config.yaml
model: "image embedding model"
image_size: 40
crop_scale_min: 1
rotation_deg: 5
num_classes: 7
norm: "rmsnorm"
bias: "none"
expert_mlp_ratio: 1
patch_size: [2, 2]
depths: [2, 4, 2]
residual_init: "none"
adamw_lr_other_params: 0.002
grad_clip: 1.0
final_lr_fraction: 0
warmup_steps: 8000
Rows from block 3 of a small image embedding model, named by matrix and row number. Rows with one number within an expert belong to one neuron, the router's apart. Each number is 200 + 40 x the weight over its row's rms, rounded and kept within 0 to 999. All counts start at 0. After the name is the row's rms in percent of the matrix's.
After each expert's rows are labels from the 100 images, of 14976, where the router gives the expert most weight on average: "responds to" is what is common among them; "colour at peak" is the nearest of a few named colours to the mean colour under the peak. Only what is clearly more common there than usual is listed. The data: views of escape-time and Newton fractals. In brackets: how many of the 100.
# router: router (model.blocks.3.mlp.router.weight, 8x128, trained with AdamW), inputs 64-127
# up: expert up (model.blocks.3.mlp.up, 8x128x128), inputs 64-127
# down: expert down (model.blocks.3.mlp.down, 8x128x128, transposed), outputs 64-127

# expert 1
router.1,087,231,165,147,250,219,193,184,206,175,273,208,190,247,223,169,194,219,168,237,187,166,185,227,179,203,211,222,187,227,255,114,264,148,202,164,124,287,230,284,237,231,219,183,175,242,215,173,242,208,228,236,231,175,208,164,243,144,177,218,151,99,250,253,212
up.0,076,210,240,329,196,196,279,254,226,296,163,196,209,192,198,196,202,252,194,170,253,196,154,222,209,203,261,210,198,196,213,188,144,192,177,186,222,185,260,217,251,208,244,216,186,219,187,229,215,138,220,199,213,184,186,215,193,177,176,248,235,201,227,216,181
down.0,070,106,239,273,213,206,245,169,198,128,208,190,237,192,187,197,188,206,190,315,171,276,173,194,184,206,158,230,185,205,179,195,124,163,211,196,185,171,308,192,186,183,224,200,246,186,208,227,178,126,247,219,163,275,211,224,213,155,211,199,207,170,177,207,243
up.1,023,232,222,90,262,254,277,223,175,132,217,235,258,216,203,192,183,180,209,245,221,162,192,152,215,211,269,181,138,133,150,268,212,178,175,206,227,210,139,239,186,223,228,148,287,202,167,225,177,217,183,201,202,216,135,206,215,203,157,157,214,230,185,176,246
down.1,019,165,148,119,173,167,153,266,132,159,161,148,186,204,182,185,260,182,224,141,188,233,224,224,184,226,192,186,193,198,148,167,205,193,227,182,198,246,234,211,192,248,185,270,173,227,223,106,190,195,174,269,187,214,207,206,220,205,180,206,219,259,223,186,237
up.2,140,178,210,196,151,188,267,198,177,166,163,178,134,213,212,248,219,208,171,123,203,197,201,142,186,232,90,207,184,196,127,254,165,176,244,193,237,193,241,222,171,214,237,296,248,211,203,190,156,260,208,223,204,198,216,231,177,163,181,190,121,259,169,198,251
down.2,149,180,263,114,199,171,253,155,200,209,105,200,200,228,168,212,180,202,244,207,208,207,279,155,190,184,229,204,193,169,231,174,213,254,181,188,193,165,171,204,183,182,181,217,39,236,215,256,213,184,237,197,195,202,122,185,185,129,184,191,228,234,191,192,141
responds to: vivid (91)
colour at peak: green (25)

# expert 4
router.4,085,256,218,156,203,152,229,185,158,217,140,238,148,233,170,174,184,196,172,145,193,201,211,221,213,238,157,219,143,198,203,174,220,167,230,151,155,229,175,221,202,209,168,279,252,239,232,197,241,250,188,253,201,244,186,110,214,201,185,173,234,199,192,226,242
up.0,036,219,213,156,180,228,207,210,191,160,259,178,276,151,239,177,152,150,212,234,211,240,124,180,235,194,190,183,200,91,252,305,221,208,152,216,202,175,217,198,188,171,213,135,265,174,201,204,202,194,245,149,259,234,200,178,192,230,183,210,181,146,192,256,163
down.0,037,228,178,172,197,167,242,302,173,107,155,210,191,203,199,130,186,233,146,173,231,174,221,185,162,211,208,180,184,195,220,234,146,134,241,199,206,251,189,199,198,209,208,206,203,192,208,186,214,222,175,260,153,207,194,224,187,257,238,210,168,186,229,165,239
up.1,040,252,228,170,189,177,137,275,139,191,222,190,253,148,209,84,231,214,190,229,198,236,167,219,206,224,240,173,207,195,221,206,191,215,204,226,181,165,211,172,227,182,226,201,290,208,206,158,244,231,111,191,212,147,224,246,166,196,191,194,151,180,201,219,167
down.1,038,212,194,192,200,287,156,248,192,196,194,216,248,161,230,162,173,178,159,150,238,230,271,259,199,246,218,214,193,204,243,194,132,174,146,293,121,215,194,155,181,149,230,282,145,153,166,236,186,187,242,192,196,185,188,236,283,234,185,159,198,182,218,180,171
up.2,032,149,225,213,183,248,180,197,168,173,260,204,134,235,216,256,197,160,201,254,235,233,150,207,184,220,172,208,182,234,186,198,276,347,197,169,316,194,168,255,217,218,161,175,184,230,143,226,138,212,217,212,201,273,222,212,211,231,230,159,219,207,180,143,216
down.2,029,205,156,109,180,209,220,232,187,194,166,267,229,225,180,204,190,197,180,81,197,158,212,224,162,184,227,211,143,175,222,205,175,187,171,216,160,245,227,167,161,225,123,143,251,182,146,168,254,82,160,173,192,43,162,198,189,216,208,206,204,144,165,201,188
responds to: dark (50); earthy (49); burning ship (26)
colour at peak: black (63)

# expert 6
router.6,080,232,231,146,271,213,232,192,212,175,171,250,180,223,226,136,180,181,205,178,202,157,200,233,202,171,152,172,161,213,276,194,176,254,153,164,171,228,157,208,204,211,167,236,244,214,261,139,199,185,228,144,254,186,225,138,237,296,241,262,203,136,242,255,168
up.0,114,195,173,192,184,148,218,201,201,199,185,223,236,193,177,333,169,170,230,152,217,204,304,179,204,205,177,210,256,239,191,199,185,175,182,192,310,213,120,198,213,227,143,279,227,228,197,176,205,126,194,181,189,199,188,224,191,157,204,191,152,253,203,159,115
down.0,104,159,206,185,209,220,155,142,163,240,159,172,218,201,189,242,183,235,212,145,205,157,196,195,174,198,154,207,195,196,195,190,210,255,218,211,243,181,236,211,158,212,163,178,227,271,216,183,253,131,299,206,165,252,177,215,261,182,236,193,125,203,181,214,233
up.1,057,221,158,203,197,157,142,204,162,234,276,180,223,159,164,84,183,188,213,201,144,211,176,214,208,168,233,216,206,176,226,135,163,181,175,253,174,166,185,199,214,199,141,205,174,136,216,225,212,247,195,240,187,157,199,211,213,146,197,149,273,196,222,176,168
down.1,053,204,229,301,139,221,174,122,243,146,148,200,235,243,224,302,190,224,140,260,219,207,253,160,170,209,156,181,200,153,260,184,219,250,230,154,264,229,167,216,180,184,187,176,203,225,162,178,214,203,218,188,199,206,231,229,199,240,183,198,206,149,226,170,179
up.2,101,193,215,291,193,254,250,145,168,249,220,203,130,208,213,189,218,169,188,243,193,204,235,241,209,207,267,176,189,258,194,185,265,165,199,203,112,245,205,204,224,205,233,236,159,229,210,208,205,235,174,217,187,303,196,192,192,221,224,213,206,180,189,252,167
down.2,098,229,204,246,216,146,168,263,180,157,237,198,198,126,215,260,200,221,219,227,206,230,222,248,202,224,169,182,204,201,150,182,190,184,215,187,205,228,106,235,267,225,179,312,248,217,195,153,161,262,162,223,191,178,258,265,262,136,190,193,188,222,237,199,227
responds to: vivid (100)
colour at peak: grey (44)

# expert 3
router.3,128,195,215,210,118,176,142,146,160,193,262,97,229,142,247,238,220,185,196,152,196,208,202,211,189,264,210,190,270,254,124,193,190,171,206,175,242,169,153,181,260,204,256,179,185,164,181,249,137,235,188,236,148,231,212,293,157,179,237,136,201,233,158,176,225
up.0,060,149,152,195,208,175,234,238,216,133,172,225,170,249,174,158,206,238,215,176,167,175,180,249,211,168,147,212,214,173,252,203,223,204,165,240,196,254,261,172,213,209,138,249,210,223,183,200,244,141,158,211,157,248,226,202,167,229,215,208,206,174,203,194,203
down.0,062,208,211,264,201,223,194,77,173,162,208,186,205,168,232,302,175,189,207,160,149,183,172,237,215,201,194,188,196,210,186,98,232,167,207,217,213,219,284,205,179,205,187,309,229,196,228,205,244,161,227,176,168,284,229,140,176,147,183,164,197,172,184,171,206
up.1,087,193,235,200,184,197,202,201,223,213,214,218,227,150,226,248,185,230,164,243,236,190,165,163,205,213,225,217,202,201,220,260,198,287,191,150,219,172,197,228,223,210,214,156,236,209,212,154,163,175,213,160,230,193,181,176,238,281,170,271,130,201,215,207,213
down.1,087,172,174,234,169,179,218,312,207,162,198,240,235,201,181,181,192,230,190,51,179,281,158,210,209,172,229,221,205,176,221,150,183,193,201,198,207,194,283,205,212,229,234,89,166,184,169,167,147,204,148,185,221,219,237,205,282,236,165,225,125,194,249,200,189
up.2,036,247,271,155,226,164,208,151,213,227,241,164,210,262,173,3,239,176,208,178,258,148,210,198,207,201,163,174,164,205,195,221,186,225,176,179,245,199,217,175,155,225,109,239,145,240,184,177,152,194,230,208,209,235,148,199,171,216,206,157,263,250,221,208,222
down.2,036,275,205,297,217,201,173,293,217,221,200,206,244,232,195,245,161,219,261,122,193,184,168,173,235,194,311,220,185,224,200,163,195,257,224,215,145,209,180,200,211,237,243,193,221,266,204,168,227,212,211,203,216,197,263,194,204,191,201,227,225,180,181,195,215
responds to: warm (100)
colour at peak: orange (35)

# expert 0
router.0,127,137,229,241,206,181,267,215,181,196,139,255,223,219,131,203,157,199,235,177,204,253,202,152,189,144,171,179,214,151,219,217,121,287,164,237,241,133,230,186,169,167,125,201,188,220,206,160,221,150,240,151,232,270,152,213,238,266,181,259,221,193,168,195,139
up.0,136,215,199,201,201,146,218,200,174,113,178,228,180,231,180,175,194,186,188,233,189,192,96,172,188,194,149,202,155,106,235,204,176,224,225,191,89,162,141,243,181,209,239,219,272,185,210,213,218,169,212,229,193,201,211,193,183,235,162,231,206,217,239,222,230
down.0,116,210,189,167,196,186,135,179,174,181,211,187,213,220,193,214,175,191,139,204,164,207,112,211,215,196,266,216,195,216,145,131,205,149,203,188,194,250,263,213,151,185,222,300,208,211,212,167,194,339,145,234,187,266,195,199,215,291,198,206,237,147,190,192,246
up.1,045,192,156,234,204,244,228,247,232,197,269,215,214,181,233,275,194,223,192,188,198,181,209,179,215,206,232,206,198,206,213,181,230,130,179,229,97,251,111,226,204,226,254,189,265,235,192,179,138,174,251,219,201,138,280,163,205,195,266,210,131,184,243,172,178
down.1,053,208,199,206,237,245,232,225,227,176,190,215,167,222,203,207,163,214,221,224,185,262,297,206,233,198,122,188,195,198,215,212,207,229,184,166,238,224,267,234,210,226,196,261,175,258,196,192,174,189,151,176,203,210,172,158,226,195,183,191,255,216,244,198,207
up.2,046,156,189,115,174,237,206,170,207,153,295,180,180,205,221,198,245,185,204,198,222,219,180,152,178,219,219,176,247,222,175,217,162,244,198,178,252,272,100,208,244,205,201,296,211,192,195,172,151,201,187,201,219,200,253,241,203,201,180,192,160,198,208,164,207
down.2,039,84,231,144,182,212,270,252,198,131,220,225,200,223,188,232,171,220,249,252,189,220,256,200,186,192,129,181,208,183,230,224,213,208,158,162,260,219,180,235,196,233,204,224,144,222,214,218,258,23,170,190,214,108,183,161,171,242,202,268,137,215,230,168,179
responds to: cool (96)
colour at peak: green (33)

# expert 7
router.7,087,175,164,187,181,186,239,217,256,173,184,247,197,218,206,218,156,152,214,238,242,182,198,210,259,138,140,202,192,90,209,191,200,261,177,154,120,232,212,188,154,209,197,266,239,253,165,168,241,234,190,89,268,174,231,178,180,198,148,243,237,165,179,173,198
up.0,096,209,203,244,227,290,204,200,254,285,225,165,243,207,223,150,193,258,142,215,191,171,194,188,169,212,269,198,212,245,203,226,93,175,200,184,149,241,162,221,229,247,186,237,121,186,163,212,127,188,227,257,202,176,198,166,202,229,203,237,196,261,253,189,246
down.0,089,184,203,239,224,143,219,172,235,163,240,228,172,240,242,242,194,228,265,195,219,301,214,217,169,203,169,231,217,201,209,242,252,190,206,202,230,138,221,209,177,224,183,179,106,216,224,176,231,115,237,169,156,144,177,233,144,237,242,173,151,282,239,169,210
up.1,180,218,214,147,213,84,205,229,196,182,142,256,185,199,186,99,176,189,210,172,185,199,311,206,197,202,179,190,180,216,217,213,242,171,232,215,229,197,189,191,206,184,187,82,222,204,208,187,208,312,196,211,216,158,175,182,217,220,206,180,181,204,192,215,202
down.1,157,183,217,258,241,189,258,264,209,208,191,219,229,195,192,272,129,213,175,212,175,146,199,167,218,199,165,243,202,223,191,176,238,175,194,180,198,202,235,213,192,223,158,256,191,241,201,188,232,73,165,225,264,143,203,146,170,296,206,220,101,176,228,187,205
up.2,170,175,250,184,216,102,179,211,183,154,196,176,157,216,212,241,216,167,187,215,194,168,215,243,226,202,143,192,217,236,225,170,249,236,220,207,201,192,267,182,211,189,200,268,182,215,191,228,201,287,174,226,177,170,233,266,217,192,216,238,89,215,210,182,179
down.2,180,220,196,298,227,254,192,180,223,208,159,215,220,182,203,233,192,186,209,228,213,192,200,260,224,190,250,188,210,212,232,205,252,231,150,177,163,157,154,162,227,225,162,170,228,167,208,174,107,62,170,155,237,144,153,135,212,235,220,170,237,241,193,236,172
responds to: grey (91)
colour at peak: grey (53); pink (36)